A small image super-resolution model, trained from scratch: arch unet.
Rows from block 2 of a small image super-resolution model, named by matrix and row number. Rows with one number belong to one channel. Each number is 50 + 15 x the weight over its row's rms, rounded and kept within 0 to 99. All counts start at 0.
After each channel's rows are labels from the 100 images, of 14848, where the channel reaches its highest value: "patch colour" is the nearest of a few named colours to the mean colour under the peak. Only what is clearly more common there than usual is listed. The data: rendered dice on a table. In brackets: how many of the 100, against the usual share in percent.
# convs0: first 3x3 conv (model.enc.1.0.convs.0.weight, 128x128x3x3, each kernel summed), inputs 0-63
# convs1: second 3x3 conv (model.enc.1.0.convs.1.weight, 128x128x3x3, transposed, each kernel summed), outputs 0-63

convs0.40:20 43 51 45 48 62 09 37 47 52 48 33 62 37 34 53 45 27 40 45 37 41 58 44 27 62 33 46 43 63 44 54 67 67 58 29 40 40 56 41 63 51 31 38 47 05 51 42 45 40 30 25 40 28 39 19 50 52 53 37 50 47 56 62
convs1.40:54 53 57 55 30 43 89 67 56 52 65 59 58 60 55 39 72 68 79 72 43 40 60 66 47 59 75 69 48 55 62 52 21 47 55 64 35 58 37 66 63 42 69 60 44 68 56 45 77 51 38 46 51 90 77 68 50 55 37 61 44 48 47 14
patch colour: pink (33 vs 6.8)

convs0.98:52 56 19 34 13 36 55 60 64 53 48 49 57 42 47 41 54 64 61 61 62 54 36 22 24 51 53 27 36 61 33 47 53 44 71 30 45 42 62 76 41 16 11 41 25 56 41 49 58 34 65 59 45 57 46 49 43 51 58 47 53 41 42 62
convs1.98:47 25 47 45 53 58 48 55 37 43 47 57 43 68 37 56 44 38 52 43 57 44 48 59 62 57 89 73 44 00 43 90 36 54 38 64 45 47 31 28 58 31 43 52 54 54 41 51 39 59 56 38 25 36 38 12 55 47 46 56 25 32 41 62
patch colour: black (42 vs 19.3)

convs0.105:55 50 67 43 58 18 55 30 65 58 58 27 67 03 50 51 26 81 50 40 44 29 36 52 56 44 56 55 37 51 45 47 40 50 50 45 41 43 59 52 44 64 19 53 47 55 72 50 48 48 56 48 59 42 44 40 52 41 07 48 46 42 52 72
convs1.105:60 53 35 47 48 56 48 88 42 66 38 64 47 81 43 38 55 72 78 68 55 60 44 54 17 50 61 44 37 53 56 55 64 44 48 55 50 54 56 41 61 61 72 37 51 58 35 55 49 37 39 57 50 42 57 60 12 62 71 38 51 28 38 20
patch colour: black (92 vs 19.3)

convs0.122:54 56 40 59 62 53 68 59 61 65 37 64 58 59 59 51 46 72 64 46 71 65 73 56 61 54 52 53 49 39 55 69 66 46 44 66 53 39 59 59 54 56 62 58 55 99 66 52 43 63 96 52 60 82 64 69 60 46 55 60 72 54 59 81
convs1.122:48 42 50 16 58 47 26 40 54 48 55 35 60 66 23 45 40 71 46 43 54 45 56 32 25 44 40 36 33 65 56 37 47 45 56 22 54 37 31 47 52 33 51 37 49 27 06 43 49 41 44 57 59 43 31 51 20 63 75 43 59 49 46 22
patch colour: blue (38 vs 5.5)

convs0.110:29 04 49 55 48 53 53 43 38 60 23 49 63 52 54 61 66 54 65 42 54 56 50 15 35 63 42 28 50 80 62 44 59 52 31 51 47 44 31 40 62 38 70 51 43 72 45 52 53 56 60 34 59 58 31 53 60 51 57 55 42 57 59 35
convs1.110:66 56 51 30 59 50 62 71 60 47 50 36 53 42 51 45 29 51 54 40 51 43 30 76 53 63 37 35 56 44 59 56 52 45 35 53 40 48 77 44 51 56 49 30 45 55 47 57 46 52 47 47 30 31 81 73 38 63 53 43 77 37 38 39
patch colour: yellow (39 vs 2); white (31 vs 3.4)

convs0.64:40 41 51 43 47 52 50 37 43 51 23 53 54 54 62 43 47 53 48 31 44 34 25 23 21 52 32 32 55 72 42 40 73 45 35 25 46 49 37 47 31 40 71 33 37 48 51 41 35 55 39 31 44 51 24 53 56 45 45 50 49 42 62 43
convs1.64:49 56 60 57 25 54 67 48 88 57 84 60 85 56 45 58 80 53 49 71 69 53 61 71 46 30 74 51 58 58 37 65 16 48 65 55 48 66 42 68 53 52 38 63 71 64 36 59 53 56 45 70 59 46 69 54 50 53 53 40 32 64 34 28
patch colour: black (62 vs 19.3)

convs0.118:34 49 51 39 38 40 66 41 45 25 68 62 39 44 44 45 68 75 71 51 42 47 07 41 58 26 47 44 36 28 56 38 29 33 42 74 35 33 41 65 66 48 54 48 50 57 55 55 50 44 61 57 38 55 46 57 52 45 74 69 13 38 50 37
convs1.118:54 71 62 52 64 37 48 43 58 70 41 28 51 29 68 55 56 49 31 41 26 49 77 40 32 83 43 49 69 60 49 35 87 53 47 26 60 69 91 38 25 60 70 59 45 31 44 40 59 58 30 48 62 52 57 33 64 61 37 26 59 72 62 75
patch colour: blue (58 vs 5.5)

convs0.99:57 47 55 42 50 45 46 29 59 54 50 51 65 40 49 42 68 48 29 31 67 40 32 21 17 16 35 44 69 56 50 40 60 55 33 37 41 26 33 43 09 58 59 41 46 44 49 31 39 54 24 27 52 46 33 51 58 46 34 54 41 37 46 60
convs1.99:59 74 47 48 09 61 62 52 30 58 45 57 60 49 56 72 69 53 76 65 39 40 77 54 42 40 59 68 58 38 62 50 54 35 45 49 50 72 40 51 59 62 72 46 51 61 63 53 33 69 43 60 55 53 37 44 36 43 51 73 36 36 61 36
patch colour: cyan (30 vs 3.7)

convs0.45:26 19 41 58 61 48 52 25 37 70 34 33 66 45 58 52 62 48 53 62 62 52 68 48 47 59 30 50 50 84 62 43 76 55 57 24 47 49 34 42 66 37 65 38 48 86 38 64 45 50 55 27 67 57 55 53 51 36 54 42 54 57 38 47
convs1.45:42 55 61 59 55 48 68 63 53 38 67 51 63 39 66 53 65 67 34 45 72 45 40 53 53 42 43 45 52 24 41 70 32 43 54 64 69 39 69 35 49 30 46 48 47 33 59 42 54 56 55 67 33 52 79 37 73 55 42 38 36 48 19 52
patch colour: yellow (33 vs 2)

convs0.1:45 35 49 40 43 63 51 51 00 52 31 35 49 40 57 46 32 57 37 49 36 35 64 53 54 31 43 49 57 52 51 50 63 39 47 52 51 60 46 00 18 50 51 49 35 48 58 34 63 43 41 47 51 54 61 53 34 41 43 59 40 41 50 57
convs1.1:72 49 65 45 65 42 09 52 12 66 63 52 60 73 55 61 46 54 46 48 44 53 41 49 49 14 70 45 56 39 61 43 46 60 53 54 48 59 64 32 29 53 48 49 78 75 29 86 63 22 38 46 21 42 47 45 36 40 71 57 79 43 52 40
patch colour: black (53 vs 19.3)

convs0.81:57 61 65 53 61 31 61 51 28 40 45 49 16 51 47 52 35 35 83 04 46 53 21 48 47 20 54 24 42 67 00 62 49 51 10 43 40 53 60 32 17 27 50 42 10 52 39 29 30 45 45 47 35 66 45 46 51 54 54 57 50 58 33 36
convs1.81:39 45 36 51 45 73 23 40 63 64 66 57 67 57 40 78 55 59 39 60 47 47 45 61 62 34 55 57 35 69 54 51 46 46 53 40 44 66 40 65 48 58 34 56 66 73 51 71 46 37 18 52 72 40 63 53 40 42 97 68 43 43 22 20
patch colour: white (36 vs 3.4)

convs0.79:28 45 31 76 40 33 63 57 38 80 76 28 58 40 22 45 54 55 39 59 47 33 59 38 58 50 32 52 40 57 39 55 32 66 62 60 45 64 60 42 67 63 07 60 54 59 63 57 52 00 46 54 42 34 57 10 34 38 91 60 53 61 22 68
convs1.79:38 58 51 46 73 72 36 35 25 30 48 32 58 18 51 52 61 69 53 36 62 64 57 55 27 63 59 43 57 47 35 46 59 66 56 74 39 78 75 42 41 49 49 24 14 36 39 11 43 36 46 46 64 36 31 46 46 66 51 63 61 63 51 56
patch colour: blue (25 vs 5.5)

convs0.85:52 55 29 51 49 59 52 42 54 42 44 43 49 49 59 43 44 63 65 40 57 48 54 42 64 42 74 57 40 39 51 55 39 61 43 50 37 20 43 45 43 58 57 50 49 56 45 49 53 16 58 47 28 45 64 27 45 35 47 46 47 35 38 51
convs1.85:70 41 54 49 68 42 56 74 61 69 44 56 46 75 62 57 15 52 28 57 55 17 38 44 43 46 29 34 65 65 71 27 22 59 29 57 49 74 70 51 52 60 60 68 66 31 80 38 55 56 62 60 39 61 59 72 58 47 49 52 48 42 60 62
patch colour: green (27 vs 7.6)

convs0.90:31 40 42 45 55 58 52 37 29 51 24 40 46 47 53 47 53 01 46 60 56 39 69 49 46 70 40 57 50 61 60 49 45 66 55 41 49 41 64 25 52 53 56 45 44 03 57 55 51 47 00 46 53 31 48 40 54 46 49 48 43 40 56 44
convs1.90:50 28 62 26 54 57 35 33 55 57 62 52 60 68 37 51 40 60 21 51 59 50 46 68 30 58 65 47 63 46 38 33 51 53 48 42 40 68 62 54 43 55 48 34 58 86 26 54 58 83 34 65 61 57 48 53 36 35 47 49 76 53 16 28
patch colour: pink (30 vs 6.8); white (27 vs 3.4)

convs0.7:42 33 54 50 39 46 67 58 00 52 36 17 79 60 49 66 22 59 35 61 18 53 53 64 61 55 36 47 31 54 54 60 68 64 84 32 61 45 45 27 51 48 43 51 53 30 47 49 19 41 70 67 41 40 52 30 47 36 45 45 41 61 60 72
convs1.7:66 33 50 16 60 33 64 52 28 45 39 52 46 52 51 52 53 58 70 42 62 27 57 41 35 53 48 34 20 52 40 37 40 30 36 64 39 56 54 38 46 54 38 42 35 47 46 51 64 07 60 37 64 55 49 74 33 62 38 69 89 22 31 26
patch colour: grey (41 vs 13.5)

convs0.32:68 53 39 37 44 57 62 58 52 51 27 48 39 41 38 33 49 21 54 56 67 40 46 36 50 69 48 27 69 74 31 65 40 67 64 58 34 55 53 48 53 44 43 59 15 55 45 19 21 48 49 39 26 57 17 72 59 42 62 28 46 53 55 48
convs1.32:22 35 59 34 46 54 35 43 48 53 56 51 55 54 41 68 72 68 63 36 63 81 40 71 38 41 51 63 38 34 40 68 35 38 48 55 41 60 33 60 50 52 35 49 60 56 47 44 62 71 31 61 50 26 58 26 60 61 56 65 26 50 40 40
patch colour: blue (42 vs 5.5); purple (40 vs 3.4)

convs0.17:49 57 63 45 68 48 00 38 50 47 65 43 61 51 53 49 52 41 27 26 64 54 37 72 41 00 48 71 60 21 61 40 46 43 24 45 62 37 50 34 34 60 52 36 53 57 46 50 40 54 66 28 54 49 48 31 58 61 50 32 46 41 45 53
convs1.17:57 38 36 65 00 70 83 69 58 59 43 48 57 44 72 43 53 68 78 52 47 77 37 47 61 66 73 60 52 61 53 49 48 40 54 36 56 38 34 49 71 44 55 64 58 56 40 33 64 45 49 56 36 60 48 34 50 28 40 61 00 48 26 59
patch colour: grey (34 vs 13.5)

convs0.73:15 63 44 24 37 67 55 66 48 44 37 46 44 46 57 51 41 84 61 41 75 45 70 26 63 64 32 52 32 28 49 66 07 40 48 71 50 32 79 49 57 65 37 58 33 54 56 36 35 67 60 63 55 39 53 30 54 39 45 49 38 31 57 24
convs1.73:37 48 44 52 88 48 17 32 49 45 49 57 35 61 37 52 28 49 14 59 56 52 42 63 44 42 66 14 44 70 38 32 66 67 28 51 42 60 36 41 53 48 45 49 48 63 38 56 51 40 35 44 39 41 69 65 48 49 43 56 86 31 47 56
patch colour: white (26 vs 3.4)

convs0.26:14 20 47 27 39 76 59 39 38 33 32 26 75 40 53 42 36 37 48 51 69 46 67 48 32 70 33 57 46 56 53 51 68 57 54 62 56 37 54 51 58 61 45 49 54 81 61 62 46 43 31 33 43 56 35 27 54 43 45 42 45 36 61 58
convs1.26:64 57 44 53 71 30 40 88 54 61 42 37 31 38 51 55 41 69 48 43 59 30 36 60 21 55 27 27 48 58 54 19 66 35 42 57 35 52 68 31 44 55 58 39 40 46 29 37 47 24 69 21 32 57 63 97 41 38 61 45 77 30 40 44
patch colour: grey (31 vs 13.5)

convs0.55:60 56 46 36 25 38 63 63 51 44 56 40 38 66 37 64 44 40 53 74 47 48 08 39 52 25 67 08 32 25 49 24 26 15 54 74 42 22 55 56 31 38 36 54 52 39 50 39 68 43 49 60 25 40 45 63 42 54 42 48 69 33 53 57
convs1.55:26 43 32 80 11 56 53 23 53 61 45 40 48 32 51 64 65 68 28 28 35 40 67 55 57 57 47 52 58 41 45 78 67 72 33 50 51 26 46 58 58 61 22 38 52 47 18 45 33 49 46 57 53 49 73 12 45 44 38 49 19 50 44 53
patch colour: grey (42 vs 13.5)

convs0.87:72 73 52 52 54 64 08 54 56 63 17 59 30 49 40 49 56 21 40 00 83 54 43 57 49 21 32 38 49 23 24 62 21 31 12 36 43 56 55 51 30 60 28 52 41 54 51 27 24 49 39 46 60 49 41 42 53 41 54 39 44 62 57 24
convs1.87:43 37 43 32 53 32 66 39 53 46 20 38 73 64 60 37 36 55 59 56 11 63 81 43 32 68 63 70 62 64 48 32 70 53 62 44 46 42 46 49 52 53 69 47 49 41 40 46 55 76 56 53 43 64 49 78 38 65 54 61 54 29 47 65
patch colour: pink (25 vs 6.8)

convs0.3:81 63 65 54 52 47 20 57 22 50 28 54 11 61 54 60 49 48 73 21 53 57 16 42 57 32 63 22 55 59 36 52 49 35 25 25 55 56 34 29 30 41 59 51 35 49 53 31 42 51 36 57 59 59 49 61 58 52 51 52 46 53 48 13
convs1.3:31 31 49 54 42 23 68 40 51 50 60 51 68 58 61 61 43 33 39 48 51 38 57 54 50 50 46 67 28 65 66 44 32 80 78 70 34 37 38 63 64 56 18 48 62 58 21 69 60 70 57 47 36 39 65 52 33 52 37 68 56 47 44 67
patch colour: green (64 vs 7.6)